A small class-conditioned image diffusion model, trained from scratch: 49.2 epochs.
Rows from block 9, named by matrix and row number. Each number is 128 + 24 x the weight over the matrix's rms, rounded and kept within 0 to 255. All counts start at 0. Numbers have three digits each.
# ada: adaLN modulation (shift, scale and gate of each sublayer stacked) (model.blocks.9.ada.weight, 960x256), inputs 0-85
ada.153:128127123113118123125131125137121132145136136137141121121117115129121132132133122125131130135133125128124132133125126133134133133122128119116119136125124134127134128126124134122125109126125128129109136128132117130124134127127129129126125135127136125123123120
ada.154:143123108120123131125134137141134135146135153141134118137113100137126130117127142137131131112149117124125131130122139142131156135130134118122108131132107131123128120125136136128115117126131108124090131105138128127127134132128121128124122144129130124124134130
ada.155:105119140129134122127126134131112127118142129130122124127139113119130136114135119123126123128123133133121122133134122135129137130130123130145135130118135107133123127135141108125123130135137119119131131113113127127120131127117119132120128115131125128132126114
ada.156:121137141157123124125130124143118131132134102111129138130128143111108128117125132152144120131137126136128122139169138120139121140127125130147134134125147121135134119143120119120115142129116137119151130135146113140119119114130127132127116138132135135132120132
ada.157:134134111147126129133127131118122129117125130123119125132124127133125127130118132120118133134124118125128133129126130125140123124126125121118123118129129138124113124117145118131128143135127118127128122122115137123132122132126141125125128126124124131136132135
ada.158:145117113145134131138120132121130129106123124128124126129117117123128125107127141105116120134130126133130116117120123149116168120127121136129132113126122128133115115114141129130136127115132118121116129123115132127120150139126111126118131124142127132123149123
ada.159:126131131146128132135133127116130132126124134133129132131130128127135131130126120122118132120126121126126135121124128126137112128122122127119135123130138126125138130124132128134129143113130119124135124116125130126133130136128116131128129127116127120130126134
ada.160:172088092063101117121118163092191120194105091156137088112143138162151119114118117147102140112106161118119156084089101176119160137088113124080114135111118122118184156169154140108159094178096091149175136098129112125149141132113139122120138042140134111119108131
ada.161:131114112111115132105133116114120132134117136144134125127118125123110140139123126120134137154133136123125140122116118123159143127124120120124096123121124126123119118119141113087113109117102116130128129105104138137129113131126095131122124099120129128111130129
ada.162:152148089097141161129107096085163130166145169190126147162126096122127118135102092119105135103107093112146132104116147096132118103131157102128119101158167120111133148093134113135148088131103137136093108112101149106138096155151138126147129120103120116126129125
ada.163:164132082093127165169105099108174118128093108181117127161124145123151123139101112111100133093094115117153128100106120164125124099120147115119141101154117124116162141134122098124159142127120107128153106133115157109136090155151135127144125034102122119149129153
ada.164:118117099074128108118131134124126130189140152169136118105129111133146135114126118123122129125124143136111145131121118128107114130125132124108133143123139124134130131155122139122128109151135120118109136121133129139119143121118124128125112140131136138123122120
ada.165:179160135114130186154084117082188086116080105183094140194149149105168100102104074112071104094093090111188078060075140160118111093074189110132171091182146139111195164117096115147190165126120127131133085175125154093134093183191146099180134045107100105161139158
ada.166:128113120133163140145123136129136130107137106132126117142122113113138138150121149146136107145126148141135110121143111127111122135131106137129119125115150121141134127148109129129135135138134125115151120090128127127116124129128102145111127121139129133130099123
ada.167:180159107099113189138084081093188107130087120163102132201154147150154117107088085131092105086104088117180090075087164124108128087077170102106150089178107144116159145119116136141167147114083108128099089141124163093137075185182117116160121086120106116133138150
ada.168:121109096080153126108119137084147133157127153143130132114159139103140117128110116109119149086094130118126151096087145166103135097121119119125144117130139117119161145149140138153160127118113110145148121090114152115163102132124137137128137139125117113141119139
ada.169:150105108111105122151144164098160124164111175159130125117185148174161137096142109120104132103117136133121142116069114129132158126097117111132148127123135128132151133123140096137140117137094113133132127096115145131140142134122156133121126098099129132160133129
ada.170:142112126130126142145126118131150132117113103148134114129131123127126128114120125131107126098134124129133132106113133132123132125107117129112115115129121129129142129136140117136148125139108122133147126119119132119124123145129104143129129111125131127111130116
ada.171:116119139138136125135129134131131147129139131135136124137115114116119134125121119142108128125145114131123135134144139126121150134139123137137116132123134133134123118109120106144125124121113120114131137113110122131114133133117118145122111155132129135128119114
ada.172:135159104117134163115110103126118114147117171122112148173144120145130107120089110143106137110113085111165124119143179118132124122110170108146146113166113134110135133117110127157133120117151106133100102151114143108135097159165137121158121121136117119149132146
ada.173:156156103093113134143096107116160112139127158126110150136131094119149100126114099118115142122114088110138144101106177157132134113107145113124143111151139171111153148082143133157150102087117115147105112131106133114142121164134131103147140158119098111137162168
ada.174:145122114147103127142134143126148139141119140140139120130125103136123132133123131124105127111129118131123139115115129148148157136130126141135126126127139133130135126121148115120129109137108116120131134106145128151119143135122125141119122127138134135136132143
ada.175:133143156196123147142120139105126121076119121114106149158130147121134126155124141125101122112104113122153105107110131131134127109148135105121153107141180135124131129112121111152128163137144112123156112131137136128138120136146146123139129124122118126148132130
ada.176:163131072038106132105115100106188141217129163167149116126136102162144111133113101168118137101094121121128157092097145128123111117103134121091103129140095122121186160154123165119153062120072144149067133113162147112147120145132109124128126120131131110123123125
ada.177:126149136136084123131133080108115141135128139133126142127127162127114118161124136107107153118093127114118152135112143102136119124135126119141114114138116145117132128107137122128129126100111133140110128120123142127155118120118147122142125121128117111146140160
ada.178:154154111110119159112101119099146117126103162181114147174128099119143130121095090133094152117115095108150146105121135094108121108108142094128151096153132129111158133112097115128150117130133147128101105113111164091137077167148106121152130106102101098134118132
ada.179:120124131123108125146129125131115137141132114143136108127139148171158126128130128109101142148127142125121137122099125101156139125125133126123124122133120129125126119134155139120124125147108167121129138128123125129128137122126137126132121096112126125143141120
ada.180:129128122122145130126124111121149142137132147126133141134128120121109121128144109141127114132124119141124118134145138137139127139127130113104130133128136138141132121109136142139129126102097117110135130116137127138116117129125137140126103152124131140129121124
ada.181:132141117080171116085128102122158130239127116135136120126145114155127081167116105184125150100118129114132163094139151145162090144084129112118131168133137147115175180149138156167158110119082143179087129128171128145182139123129102120131127159123136112136108162
ada.182:168111055036149119120152161113241154254130151179170108112149131157147094135125078223112144058146100112114159066090156102097135146076133114081107141150123133112226177160148195120168079149088131161104138086184120131169166157132111139134111169132146108157121118
ada.183:176135108082122156126102107100146105124116115167112117154142147139177120149110094107085127100109117115155118091066143156103138115113142075138146104148121137116161143138142114140165126112089102133144106135109146118141105168149104119144137075116112108100133143
ada.184:127123151115143140085119124124095119122125089144121134127140169120130136151120125139137129128108158125138132121139109123104104138136124115123127122127127117122146145168125144089134137155113132144160122140151144119140117140132120133138140104126122128118102168
ada.185:169154094074107150171102103093170104123056102153114132148160158139149107116104088104089142140088100108146140090075115157106111103093153114104143105148096164108139153108142135140176120097120120146128109157101181094143128147145152108145143071101106102159145145
ada.186:163165119105091168151101074108150107137096173188116146166138128118142104134080108103080166101100081090156159093078141115137096088098151081101147081160171142090154163097115125155170115131121131155102098135140144086164116169163142097163154070091092087138139146
ada.187:134138137173132136145125106113144124110132104167120124135118133154128114123113110105110146096117128115132151125121102127121121123121121108132130110133134156114145135110129110125133153116113129134117121117120140125143122136132127123135132083100127119117130124
ada.188:124118112135138130116125119138125117112135129105110136125159122144141116113113148115125140123140123112138135111123170149140149117122106119167129107128119117112131150118158104151136127127128104157163116112138132094152159144120120125130153127137120111141146126
ada.189:125118103106145137103115134128119121092135130104119131129145089109126134102110138125128121123117162124133122128124122109105113115168107123140144122119136118124124131133105099108122127145133139138131118100140149104142095130127106130115143160157108115130108127
ada.190:121122107109107137122118120136128128132139133110127110134108125113145142146125126145138112154140154140132120116119129122105126117151121135103142126120154123141138134140141114114130113150135127135134123116161125123137140126123122138112136132144132136126124132
ada.191:120087071054115139108122159097143137170115130186130115122145150116128127160116122115097140135102142121134144094086106142118127107077112108112138115123116115121177156125133124130176123160122124142139121094122144126152130160127131146114138067128125122144092125
ada.192:158139112120120112120130107101145129174109184174134133119141118139104119101121093122125154120130094117118152138113158170165135147106148164138114136138164166117126128079135140131123121118130152124101132133123142146129139128124138125139112095124130113100146107
ada.193:115132094116135138123112112114124139126138121115126141134126132145129130133119082135115105120103135136131112124156122124136099122138121113125144132125092131136145134122121138148130146102129114120112125117099152105121103141127113144111120154125129125143110142
ada.194:107151112098128130128129114123099129136119139109130126131133108115134119108112153106123159156120131110126156137109132112113100119123133114135128119138139114110110135103127142125130103126153121146085125125120134094151140122129161112135138148128120113135134136
ada.195:128144096082142129145129122144128132160143142151146134130104095141133136132126133136147117116136129136121115136140110140119120125111145126099122136134130137134124114144114156139126092137141142113096133119118132127104129119134136124133110150118141124120127134
ada.196:133127104135126130151118120136120133125132155139124135132115118125119122127118136118132136123131120122128142133132145132123136131132124128117114116133129121121128128112127120121132143120123119132113126121130125126125127136121134131126127127131125123127138134
ada.197:119138130135165143153129111133107123094114137124117135150135134123129147138092116091123150133112131120135135137141104109093102105154117111150136116123129113121122126110084104134133138133170131125117112116078136097142085130134123121135135130109111118150085152
ada.198:118156118118127136151117102099116117094127120112120128137138119127142113127099133101120138151110143111131143129088123136136127104159128115125131110134153148111100136091121145118141108151127119152086121144103149106151113127130145103132154118142116115120148148
ada.199:119134128124095136113119142113129121152139152137116147141116109121110122109105092144105140139117102123137135117142140131129108134116134154111139128134140099122143143130133116117149147108136112136125113129147152120131129135134099131136127149121123100141119113
ada.200:122113123123096140134106134114158125131126137137120142141139117165117126088118102123103134112120107117138138103134185146177151113102135125156129112142116129117158130118139107127137133099092100128144120124115122120122117158138123139137118134116125117135147133
ada.201:117138121139140130128115132124117143145131155144129151148130091135136127130114126138135145137139091118133147128141165136154126123130127113135137117138149126118137128117141121105126120125123119137110124111140128115140129146134144132140124147118120120125132130
ada.202:155136138117106140143113136101158117122109124177117132146144145115150121098103101109107156105118118117137145120112126140150132119094125106117145115130106162119139135128095110129136136122120133132136117120103150099145098149135137111138134081102105113144109160
ada.203:122106122116129119127141154133114148135142129122137125115111127142123145136142136140137121125136143145115122140146121114119142129138108130127125146111132110145123117145138115122113128151136129119132138108138108135123145115115117148105120152134139132127114117
ada.204:133124099083122149159116127104173129170099160225136120148126095114149145120091096142108139097132115121140148097094132127120102123102137113119128119142134106120195148107106136119159096117137154132126115113124132110128127169142095139140120080102126107126100103
ada.205:172140078106126157142090099109168128161118175186126155163154089137156103099100079133079139092103066106151150089098165116132153104100152102144150096163124130107181144101140088134149101129130112139084112115122153113141097164152113123151122135102111106154155137
ada.206:152132078075138142117122104096187143223114178188144144143169107146145112135100051158088148098109094109134157097103143116158120135100146116106131116154174131108200163116122172130164095153103160149095116104166133127154128162145113136150117108107125112122118128
ada.207:120136130140127111134125116098138121164115104152131116120136142202143112150127101114114143116126110116126151114101131138196143145080144123096116122139107138117142137114191108140147129139103131138157131150086137141138156136127158122143119113105139126144154099
ada.208:123135104132100142131115142112161113095134104135113132139143133076144115105101088104118130106105138114136136106099105123138121125116121117119150106131111094114148141119128106144146133108137116141118115118140151102133121130132135121131143112106118106119128123
ada.209:135131121124126140165103135097147123119126153123111146150134091101132104077119126128127114143116130132149115103160143133124121119124120110146148116125137116130145133125117094121147121146163133126121113104137143107123110151138102130124126131110119120171099114
ada.210:147151095124146153138107083111130125129139120129120138156109119136110126140098122130100138099121091114147141128145136104156121106118139101130134110147134123116156132129135120128121135111106148127100112127137152106130084143151100124142122110140117113138115129
ada.211:116155133137165143120120097141114121132126075110117142153131136068149127112106132133138125116131113123143126118164118139108057113120135103136150129140117131122136139138075150139131145125136102127143111135129144120126101135144117125143119161128125119113100172
ada.212:147147115166145144141129119126119132101109145142120114156137129131148140163120129113120140124129116121141130126105147154143129105146127099105128105141132151122116113089138103132123143120164110127130118095093164112139124143138152132129126115125121119121136148
ada.213:146139128139157139130109098119131127121113168121121159143145128134137111119113122130115128108119102128134128128135166131142119108110125111136134118127138144126128135117127134139118134121141109129116119130121160118139100147126127125126134139123114119140131147
ada.214:134127147154144130132118128118133120122121125114104125139124158102121099117133122128108130103133115124136120118144152158181144128117130144124153129126128116127154126126169112134133178119134108122175120147133137124126138119128131119130117128120113121169140141
ada.215:138133132161149145102119132102117129109116158125120117145132087093133135117109107131122139129124119121133138115121148144143130129142109094126136101131147124121106133113137090119134128112130135140126113087110147111149103155127129129128143138104102119104140127
ada.216:135139068091127152114105099107168131193130153175123142150171100144162118127097074161100131078113094113145153087090154112100108126084138121112142115149130130112174174107120154133163130107089118142073111123149136118150117179144101127135120160115111103137136144
ada.217:156152127157129157131101114102163113130106137172116129170146105146147104143099079124088143111123090110154143099117158136161138122080149130121133099158102130109169136096145100150153127074100102132133111114112142112135096157157143117158124100107114103134147127
ada.218:134138122143140146140102095136133124121131138132125133148131141085121125114114109136137128128116133121141131126141139124106139118153131111132123108135121117120155129140111116119123134124120091130109119128128126125137076139138136127135129125147114117155134159
ada.219:118134077091111144126115143102158124168107136163127138141151120119159128115100091147110126081122131123141134102133134097134098113117132131132149120141142126123168146151124141151146104125112134135109112121147134112135126141149119133136121122096132100138107154
ada.220:145145106145138147123122118098153124097102133134119141143150152144154124114119100112125135118103117120137125117116135124122122112128124120109136113137136138121123128099107114150141147102115148131130117123085168105138109138138106118130134133092119113120132136
ada.221:153161096098130133124134112113116122136114136167136129136123123116122119167111114093117159133119118106125171124069130126104124115143143095122113110140144140107116140091142134133119077124129151144087131138118139112147128130128151104142142082113126113130156133
ada.222:150129099095112133123123112099165130167129166149134131132117103159109117098115119145119147141126128119127148123133162080110131117099128101149110121143115117118158143134127145144138086147116146146091125107198125128156106152127105119137140139100110108168134169
ada.223:121144143119113151088117096094159132136097109169129146162157101100140135120092101158109139101114115116145147121174107109134102120113143105126150122145150139117160139138092144113148120110068140129116117142133146121120088146144095143151111064107126107097093150
ada.224:122125106089155135130116156108100106082100076092109130116160135114144114125100131045126167111110158106132164122092107160114099098159110103133154120106135154107104151095137131137149121139172130160144121164076185094151138126122161103118170154100109108130122124
ada.225:126128063084108142097124119113144138200159178139139121133121078089113113138108099144122147134121125115130155108126178107134102139128124128109131125138133136113127152135118132167138094111104126156074122085147121122165112136139103133126131141142131108146132119
ada.226:138147092104124152135102108111185133188125183191126153159129128126152090136108105137072145064117060105150148084122189108126129120105162104102142103179131118104190148139095127117165117102106121136117109125163143123136112169165107131164108092094125102135140117
ada.227:133159133107142158144101107099135114111110141103108147161157127101148102151092123109119131124096108108154131109134142121125086106147153091137164114150159152107139151111103119146137126111164122142118103153102162102141086136152148110147140169097103113138114158
ada.228:121150155145114140132106119095160097100097089121111133153149157113114100108107112096095124142100105102150129107126113147155120126093156108141174095143159163103142142101129088142146112116114106128183109151105140104126111133149170104156121035097118109141147141
ada.229:099114126124133141100113131139118126115130103127118127130103153132106133118118118097143131121102131120138134132135107147132108116112124129121121118128156137119152142139172109095131153182134108140153125134143118120137146127136118133130132100130129121125124107
ada.230:134118098067120132115114103097152125188101151167121110123133140117132131082123075144112135094117132120129148112085138129138111139102132115160128127136081116120132150136139102119140121134083109142111123112146150126152115146127096128129122132101109123116143120
ada.231:152124123152128146172116125115152134138096147175116141149122134115144119142111098117078147102112087112138146104101152118154153116070134104078158094143169116111183134097163135121163147144121117131156114108094108125139132173138126134142120089101112115126138148
ada.232:144157151153121130121118106123123120130134143109115149146144159114122110127110132128117137116119114123137129129147151127148129118128135129112139121139130150124127127104118127129118143104128166131104119132145148118144102119134138116142127132121107117134127155
ada.233:123153081068118129108126138104146139212125164176149136135121094094138118109112094157122141124115101123121148125123136129096072141122152125110129135140126137120153138135123169157136081123098166113087131126112133128118116140136113125136097141117134130130128100
ada.234:129128099129163144104126135107160135158118135151135135133104123123104121111115113147118148118123094114131159106121170147108104114107117113121118109144147107112151140112110134135151123126151151142143120086112145112143130160138106135132126118119124105132134098
ada.235:132095113113124122113125157116150123115142156152116110116141124134164129126133084123114129123116142130121129117104151147121158126097104128097138125113121120131151136140166092115141140153121106131155128118137130126135130139106139129104143117133117127145135116
ada.236:179180135157114198155054074084184061078074123103063211190173188143173046097092075075072137065068052075203101054096218185169136067072204095138206055205149172075198182087149095183197204104099113168161065220129177082155095198207180069200153098074078082198205183
ada.237:155133111059115139092115131109170132200117119174147122153120115144134139084110077169118130058095131119138143085105115111100076130079154103083130138146143121116173149137085186084153073132096153128077125136137139134122110143145099140151092097095137124112098115
ada.238:139120105083112135111131133093152125191103104193124107124164142106158123160106106168130142128116146118134156092085108128122083125069122136121146135131127133118181173151145156121146138122120139152127117144173140130157133140133125132127135090132123111129110109
ada.239:121128097109129124118132122145136118135133144114114121114127140141126123131121119116114153114113128113127150125090131135119111116133115105109151132124163131114118147109136136118140125109137148156106117129125136113164135116119127115111160159119115115119131115
ada.240:109141117116115122145139128121130124157125118140129120131165155092124124104117130118100129114117121123123138116092111097127087126088139141156151131128115110123135134121124140121133136122122101118101128148120139134122141127125133121130111083134131129112131111
ada.241:115109115135101124120120147142111136118136180146123145128117086135127134130122129115122155127126103122117161120134139120131155126131121136123130117123142079123130121132137122127132138152132136118113129098130109125113119146116144139123119140123119128123126130
ada.242:117126127163139141128100137120141128112123150127115149152144113111127126109108114124116131120109106121144125116151149122148132112135126123120156114137158119125159125117118104149142142127147133125154118128121135118119106148139109142135117128106118116147121144
ada.243:124136090134146132130130136129077136163136193153121142133122134161126120149106140142134167141129104108129167128115148114145110142113132143133128122136105157106129146106116149138117159130149161152081119119162120124168129156131126127132134141134114106104151126
ada.244:130135159130114143140116119097135105111129118119106146147151176117152105121127087107098126130100118120141115117133153170153097101121152130157153111151111138120155138114132079154140149117096083125183108147115137117130092139144162120161126097114108113168136147
ada.245:161152089078156141101145152104180144195113133171164080140135107098133128137098088175118155087088123111121162083085091123100106131129127100102122138139160129109156159139110169117154072154129156155053128085149154135173135131130120118130146117116132110116109131
ada.246:112123114175140122115119120146099135112147123101135136123121075110106117119113152115147132148139116123122141139172138118151151137128112142143130125122099150123107119110146118135123116088149121138124138120145138142130150128122116125116135167136128137126145121
ada.247:148132132138149142149124111130136130113098145109128160136113126129131119132109097117129149080125086111134145121142160136144121116138128110182141111138166143111183144101100102150145147138125144147138121138118150106138108147139085123138136149108116106123125152
ada.248:132137081087161136119119105137174147196127153135150143140130087146126127118108104180127139105135094118132161120156148078126120130090138117155116136142123124117166133141114119128129075100092099137087132105129113117127115148136114144135109183103134116130106111
ada.249:143141128145119129161124104114115125117109149130121140132096140137128121109122138087113166128126115109125158135114139144140129116114126115153125116136108146110110131104106110121119134155126117137104121119098145127149117141123145107137138131104106110134147174
ada.250:156126088134109125129108100118151123131117159121112128121115128129128099162121144109107140115110116118127143119098150158121184121120123144108136114131145157117134121124166136131148149113115115141114120115142117134136133149130110115127126133127111121119169144
ada.251:109127133118119133117112099132113117129124123130109134130115160126115106167115135111138143123100153118137136137112131135148116120140128121126130112131126135119116142126139117129134145102129133145130111121144146116167110107131177118137148118146109118153132099
ada.252:093126117119155131123124115123133123115121135112120131122154113112129138123121128124131131147121147125125135132145136140159115126117123122163132129119134113125117136137132103127109136139101088135145121140108131120134121121122134134120140132140117124135113137
ada.253:129121131126146126136120136122164130156125171169126132132157117095098128120117088140104148126136103120130151124132127145141135141099138141159125127135137117121134120124139124119129126113111128119141126128129118137116124140129122136138106100105126127117130106
ada.254:146113104148104133144118132105168115129091124191117105138135109162149134147112087109100123111124135118138144100075135151131169113096120110087138096134134120119148137128132100142148130115119111135158119104125135130140127165133147127129131075101123123138134137
ada.255:114121100109172145077107114113138129113127104111124129142167110102131140106097113140119128114102149125142145117152118133081109110145116106115140122124141131124144136143087111153138121137097135149126116120114137103140091133136087137120140106108119109096095154
ada.256:130129104130150150119123115121136134127081103147135131151139144100140141137113115124099143107122110118149146107109125102130134116086128096140149111148112142118143125125113139136156132152132097141133119134103145116136132144150132135138125090111133108154109113
ada.257:143142107090110140131132119132125129132120163106122136135148157110113136116105126153121137119136114122133133131135130130105110126141130113158121129137115134122119123122091129100126120154195159136085115110137149120145119126133112127130133167128117116113108136
ada.258:149125084092131156155087096116185133184109141198131135161115090126117106136099119147103143095114101114152149094121114139156144114087147118131133111147149112113209146150161141135160100129104102141106120134157127111128116155153105138140115050131125100155122152
ada.259:143151119109127131169132110120185125165119126175130135136162156138149101052118106132089134100116112115134140107084145161158135111080147125149147120151122170115149148110126140122143122164083121140108124142130140134153142133136152114149126117105123122135163142
ada.260:174146144147091148130133116124129128143101134178125139167125143134128130117123077170116129098117113118146133124129141140135143129077152091109129110151104103119167114138099098112112126123074121111145117122139099125125088139145146130153097056113128119132131139
ada.261:142133115157127148126129124114113126087140139125113127152140141129147136142107116130129118129136133128139117123113128123137144124151115129119136099132099135132124120125138110117125143135156127129132113102109148094140111144134106132123135143144117117129132123
ada.262:204177131139116180147073080073193077101064147148075179177178175144181066112102089073064148076074070083185098060062183175155155059088184073126191065185142160083180168081150098164195168114130127154139077192114174092149105187187183075181138080081085083187182191
ada.263:092134130119137117138131140148107126124152144121132144118108149137125127095121116106129142121124116120117146137114131140117145126140129115149123127126121112120133132118136146135130118154154144134108135143084128124135144122118149121128132130103126122129139102
ada.264:162141090096095133136122093127139133173111121177136126143152107127124114136127099134092134117118091121133140120101122138146164143089155131092135122143176140121152125135157139135136115139110121110091132141109122144116150143139141127143093050121133121140150136
ada.265:116144104154111135141111103127117131116147147072118148140140116129128114089117111119137129116145096120135128131150171129168146119121136115116127120141106136120133124119146112107114137121157136129097120116122143117131130145136125123126127201129115123129156118
ada.266:119133112108121130142131098130135133121121128109129144132123117125134129111109135116124127126121112125126127124135141127108102116126133120098148129129136127125106125109134106148121121101135164116147124124115128108114131137129132133129117155122130121128115131
ada.267:167110111149142151115098112118149122104097092141109116148104124166131135135122120121125132111117129127146135126145127135134162120106113109111101110123122121129138121146139084123134137136125097127158112100153152114119075146136092134119125065134115116138117157
ada.268:124110103135178136136115159113130132133148130160123112143124092129119112128116108103090130138089130122131141101117141130139129115120129133127145111132138104123155134140128091105150137149085105126141125105133106117137124151127161140125125070124122122141136113
ada.269:163152106114121143118116107118129133128099140130120149161124120163122150079094123143117130130155103119139126111116167114140135084095140127140109108147143135120109123094110156136122125106088120120102112102095149100132112166141094126146110144121110110139143162
ada.270:153132103086101171144088133100155112119099120174115119166140133108145125105093104103103111121097116119159099092105114121112113099098144110117150099147152124118162151141103122120163122155110108140132102150141149095137107159162123121143145066105117104136111140
ada.271:113105095124155146111093132134123136124158157118121146145142076135112143140112116147153119124123135129146123118202165111161136123144115118144133128127139089131159130152109110135122115125111101132132120086160136106125088149140089151113127163131127116135089136
ada.272:147148119153132139127109099114118128109111119115119143152147122122137106146116123120118120130115109122144118123139152139125131117138132115132133118138132149123113125097120111144135135093127142126134122136117148123126111135136151124130119152122121116132144152
ada.273:132124098088143143114108116119127125135130129158127118147141128112138141142103107110116143122111127120134146118108118113099121106136131107133139112133138123122158132134085113155137109148120126126117121123117127117137090140133129130134124098123118120133113120
ada.274:133144119123103148140098090118118097077116116082097166143129135163164112111098128078130139130113129106152131107134136162110126097142131111157155104135122145106114141104114107159144137097148103157124105165101139087142111146145149106135162128118103107141144146
ada.275:145134099091134148121111114130156137167113140203132135151109087112125117110097120117090162086127086100134161114091127140141078106109143100101122103144164117102170151117114135118157104134116108141116117114130118112145121165138126128144132098113117099139114117
ada.276:164113072051099138146133120099181130230145154194142079138119117157142151154112102152079134090106140120130156098070107157114120129110130117127109127135126140120176157170106142090143077159066123138103125081110127131153110141130134132124123091133129112116094093
ada.277:127113080027140138114117133096184117200110141170131127129119105105154121082087076145122153117101140109136165086097105130064081115110135120104141123135164122109184175144087156129173076143123167156132112104135139117154109156143102129141136119100122093127098127
ada.278:130127139106136130135108131097138109115106130107104135133146129142154107083103107115119139125111121115131136104127152140126106112133129121132136119126084135118148149116107121112133127136127121144131105132140163126142105149127123114137143136112099122145112129
ada.279:143128104113116133112116129113122125112122138115126126131144113133128121111116149100135151126133135112135156129107154134124153121162118095154121116133149149114118131096109107147134108097105110153123130123113164116147133137129135116125150126119116119132143141
ada.280:116111130133136122123135139135123144116146117128141112127117119135108142131139133147138111129143144146116115140146111129120138145133113140124107136116132112145130116146129132122121135134126129115137143116141117143113127114116102147113114126146142141108128112
ada.281:105135132110131134127117125124107120120130145122117144139139126111133135096103125105127139144114125124137123123128131128111104118121131110118145130127131140123124137112101118118136122148115140132125118144119154121137114135135131124131139138113113115121102119
ada.282:123119118102146135142125176126153132158101086161141112149137112095148126131122112117087145112131119119138147098134095185101093132122125086113158129131152103120153142133099129158165101109133127127161127111097136128128137134134134135136123118093126104155090138
ada.283:167128124156115141128096126106156119127091150127110138144152119151142102134115130104098142097111086109143150102125178166151144102106130123146147105148133132112154141100149098166155140119122096149152116132138140129142140162141135115141139121116114105158163131
ada.284:151142117133144155141104103121124120118117160139108147163152113108133128122096112136123131147107121116151124120136145103139103105146132110133138104144163128115121139116111120138129125140131131137108107099116140112149084151144097125138136134116109110129124173
ada.285:137167135145107145125113093117138125132108133146124144156150116141140104130109091141114114119117121127145103124158137125146085123116143123154154122143135150126130134102089125160132137069128119116088117132146157125126104142147119125140111109114125115140119153
ada.286:128145162164134126126117131117130120123154119128116143145138115136115109121117126119120137108121106118137134125154142130172121138113143109118133127137142112119144139106149134138125149139120112130145123156133127127123132119136130121145123121112118128165137137
ada.287:105149116142176167113084105115143116097117112094115140170157102094147148068083084148126120137124121119163120107200121090118083111149120095149161111137107136119156139149054082158134129132127076151095105131141125088134059163156074137133138145109107096123103164
ada.288:123134148162109130146127125130122127116126126149118110143151140125105111168127120116116142120128123117136133127142117140129120124121132091129128123132114124120129124119128118144136157135142110126105124132122120122130133121135146126131116114124118118144127130
ada.289:134145105145133142157125120116147122105109125112114137137128148131132116150103131119122144132102113119134139118111140097121108105134120111121129107133089135118141131098124117125142153101127133141120113112136175125150097136131127124127140100123111112144123147
ada.290:144154094115106144122121139097116111095118115125121131146183106085159124092088121100108118127093135117144135110105125149120133108156122137157155104131133147118125142120122084158135079117132123144148115113126153104138103138138164113126152110115116112140137141
ada.291:128132112112135126105140131126139129158120134132139125127136141150129132127119129130114121120131125134127117123114127117113134130118139135138136134132101138133130127117109148131137115122139158121124129136116141135118136127132135128131111130121135142122127127
ada.292:137127125134132145111101109121122115103140153109107156146134123118138108115090147104134140109122131118146134114142164138129137107137117113152142112124136136119153144112130122131146143103149114149119112127143125116149111136135112120125148115134100118156118148
ada.293:129140086098145126108137134118133136221126173192139123138151089113123119100110082184135142128149103118127158112134156145123134150081147136128108138137084123116140137123087172131133087142092118133097127120171137123120120139135113131139100163090140123102130133
ada.294:145143127142141154149116105115142133124119150128127143158120118088114130121105109136121134128115096117137131119154154130152110109134141132132125113150126134119141129107111102139126135139115117117126112110151133120126111150146136131143113161110117116148131137
ada.295:119135116126160150115118093127111127082104108113115130151149117106132126112108115134134120150106124124138113118121140127100096109139118104099145114129113145124102129120101122115125131129131111125110114120111147112136102150130126129120140154117109118120120135
ada.296:135155144129140131127119110104118120111102124120120140137142143123122117121115141091130142097119118118133136134114120167127119123092134133124142127132135143120133132107134133176129128126110141133120123142150148116138112136133146111137133124116109116149134129
ada.297:114136089131081128149141118125107125142123179118116141131131129149133130107100110116109149109122124117132145128109139104092105111129135133114151122139094142118103134106109107103126131114127173138111112111114119118143137132138130127131128136138129117141117107
ada.298:116135113112154151124100128097138096052094127082091150138157130108150104090090104072108158120103127098151144095118125143103105091128123093149165093131155139099128163109114098128171141136164133178144095137095144070161115164143141105135176133102089093146136123
ada.299:117120071081160151024102116116169127244143221139113156153143058072134095118110080250113133095157064119156144097202235116129127138101140110153151156154113091118211169165146098127145118132081107155100098069183130126161062183153056155136114255143120109133096135
ada.300:127120121096155143110126127114142129121133164137117144144141125132146139083113126140104134126145117127134126124133159084132124109129133109115131123135133119125136123120146124121123138132121118114125116108090154127126105154130108140134121169121114123139104140
ada.301:126163144152146171113082117103129091102121119109087151181164125104152098122101119107105111105101100118175101085152154152131112097121168111141171099163141125117145147117138103176148170130125111129157088159141154098120108145174134105159131129106110115157136160
ada.302:170093039008137112060175160101230155255135172134167145092159091158171101171107068254145145059173100113120162052099219098106097139093124112126119180153127153113183187135141181184159049079126138169080124066185131137174163156132098148117112255108151115143100130
ada.303:153138123149098133126114123112148121138125148159119142132135151109132113116122091105104147113116116110137146112120145133169155117113140120135148113143127139111157136120158094137151142128095136142127121139164129125146122134134143120141133078129124125151149132